A small image classifier, trained from scratch: 79.8 epochs.
Rows from block 2 of a small image classifier, named by matrix and row number. Rows with one number belong to one neuron. Each number is 128 + 32 x the weight over its row's rms, rounded and kept within 0 to 255. All counts start at 0. Numbers have three digits each. After the name is the row's rms in percent of the matrix's.
After each neuron's rows are labels from the 100 images, of 14848, where the neuron reaches its highest value: "patch colour" is the nearest of a few named colours to the mean colour under the peak; "responds to" is what is common among them. Only what is clearly more common there than usual is listed. The data: dead-leaves pictures: piles of overlapping shapes.
# fc1: MLP up (model.blocks.2.mlp.fc1.weight, 768x192), inputs 0-95
# fc2: MLP down (model.blocks.2.mlp.fc2.weight, 192x768, transposed), outputs 0-95

fc1.287 101:130096100152130144102153117128156106111129084114126131165099104167083134122168182214116127088123161108125150165123125123184199083159105153122092113147121115136103159140094071084167097098098119082116147152133184171102126106105063117119083130144119119128191164129175136130106124139110132056
fc2.287 133:126137135170170102181043094058099144128147115105141166184097087155110112075086105150111113091093057106124072141139100095078113141191181094105137118177101112133116138175146073155089082116114072106096136140117113130153144171147181149133087153134142104154125089069148120115107123113199098127
patch colour: blue
responds to: cool

fc1.51 125:134173193144156105126169127117146122129144087136144102155161085122087119163191102150118162063139105138126121125000079097128164123150080128134119164120164068126166116128142108115142099136098123087135125151158102111135178175107159236144182133129101142087092164136108138099181144120145082098
fc2.51 115:125104096147136131140050152115135128086116141108070126107088140166180123151172155127148213117110115089096118133229175142137136122063107074158130097105178167061155129133065140123078163095153131162140147138131085126129082107150130091110114142099111164107227123101137129186089193111137081146
patch colour: blue
responds to: small pieces; cool; gear

fc1.695 125:143133200101125091154112150145177088125175105138185134134156129148144169125118101127162164032092081134114049117046144126109163122120092090126105153150096097184158057128117114090179119119128125114124138153166129161123138124077168187135140107141168127143120072184153135169157186134142071107
fc2.695 101:096160154144107108152112126140126110157074117078114111133072140122081113146171193148070099185124109109138172197104161137143086133122095126080153149104140138111144132141116172129085132124121051155107080085148101190064188109127093096131102057093137098062162124109092140104088128155101151095
patch colour: blue
responds to: vivid

fc1.21 073:149118139053148113088100106120193181112161110170101098126183106061117162127081123147139136120109117130171165088149167123137185134088200114174132134126059094126110089201171154116130142144083145124105124156102150092087114178126127165117173101118137132111097159168129100154114122168102157154
fc2.21 098:102140135128118137123146088130149075122164159055125178168123172119135182117169086143136104108202120160176122117141151104104172156190110119139131098131100135127181130074081094144134147100165091205112114149200137136138102126141117123166103156148131099139068091103099111150161088109160139101
patch colour: pink
responds to: grey

fc1.344 067:135126171110141136086153127105126143153150186155073173187181119143100145166156154130089126149111135142155151168127127061044102073127115147114158173134171059147097185159112149106129139172104132166138176129148101146152081132095087147101085149144069170137129117131080100109144152141146126102
fc2.344 069:119138136128119164104160106157150069160109159194151086186180166108129107096163131109145132095083182165091093055139164134123166109095168204145099060121113145157234100134125107131148125132111121151157118083126070090154166139095120079100104089120139139116119171139171126150123183112040115145
patch colour: black
responds to: grey

fc1.653 088:088075081133137104158087117127132117138169175140097128116116126117116079188129089174104158109114132126116126135134108157084078107080114131119213119149162117111087110102105116131137128121187178124199121131171000110135152133121156147107112179109098104147127152118184154112104184077185141081
fc2.653 094:110179131139125143121175112140122114087119120091182137141124129055128133141103142096107154152116066143144109106120119056146152082149147161162160171091114144140137153092193123109114085121138111174151110120115181127151134084093114163129171093159125139105136109196125132135137099129103138092
patch colour: pink
responds to: shaded; grey

fc1.610 087:187177175082122176141102170136144178121145125121212078116180130098115087161106143127135155075121163166133116116098106097149111157138096145059151124137040061155165121122113126162068113133077150164123152114134168148149137142133136220052102108148077127127098074223073136102078086112144102182
fc2.610 083:083155099126142128062191132136055061129078121137103090145069157147141146137146085095123075172155059066093136162140170151166149103095161110143135172116174137092123133203116118130116139128121128160090086130128083108115163082158100098145127182142156109120125151152134070146120203160180151113
patch colour: blue
responds to: vivid

fc1.187 085:137188075078114146060115063099146133068092124122152122081162125111138179132126102162142147178133096096211126119175115152103124131112208073157157073130137107099114152108181080136187148130104143114136156089093117144164164146101164158174147070153065101140128080129189166156144207123161089117
fc2.187 104:085137122123130169147164155133125168105148146149183162144089134074130104167096131104164082090145160120107150133147100120137113169178162194178107162113111083162102088101084109111083090119169131165074120146175171134066107090108135157153126139125081147079134166108093133158160106122120116086
patch colour: pink
responds to: shaded; pastel

fc1.447 091:097119126144138082065171163131101141117211144070093185064084158165132171141153117137145124134105072122110138089147149138111116125103167145088079137116196171119122102139123117120103169170153176092157126087177109110109090115152133170155125114142185129142141077112124124130133153115107149159
fc2.447 094:179123194102162138142125096115144131131095109158146116125164168087145142126161080136088159107130135145096104150143102147167162183110108113118113164091094114152107068091111144160131156109094127111195114043117135109160065082092165115089143113177126139107067128160118118110116101144115130120
patch colour: pink
responds to: pastel

fc1.76 091:194134080145136105136180144174122104118118137143148042095129090090153124152068105111193131087143140144141120197127099154128107114136165108165061101111117138114121075143157120142097211210145160090183092162119153164080055154096135153197164139125175175117189112156107152123104133105133114140
fc2.76 097:164140161140157177170098098125078128131125129091166169144142204140104100148117114151164151106148137115107121156129148094087067125151110167180206133183099060063174088099128080141121142106108104110120148108132110126133152166093135025177055136146080132131093126089127114171174141147179121098
patch colour: blue
responds to: large pieces; vivid

fc1.171 074:067083125167153100138063105112120139148225074140149167149097114140096097124136192184125146100103131133068176127158156149135145127164132150142145115164107143154069151066134135182144111118118073141155093166115145102169097131118067155128120138104112131172111146152168180152142113073112135068
fc2.171 091:122157157106192136165173116096110103119077143119106118137130089170159150120091107139074129134174099076170074157155104111115116176192125202146128113111129111109094157114142111120090127165163106072111142148097097119107192134180166113125106141173109132111131077093102085085109124114160112158
patch colour: blue
responds to: large pieces; cool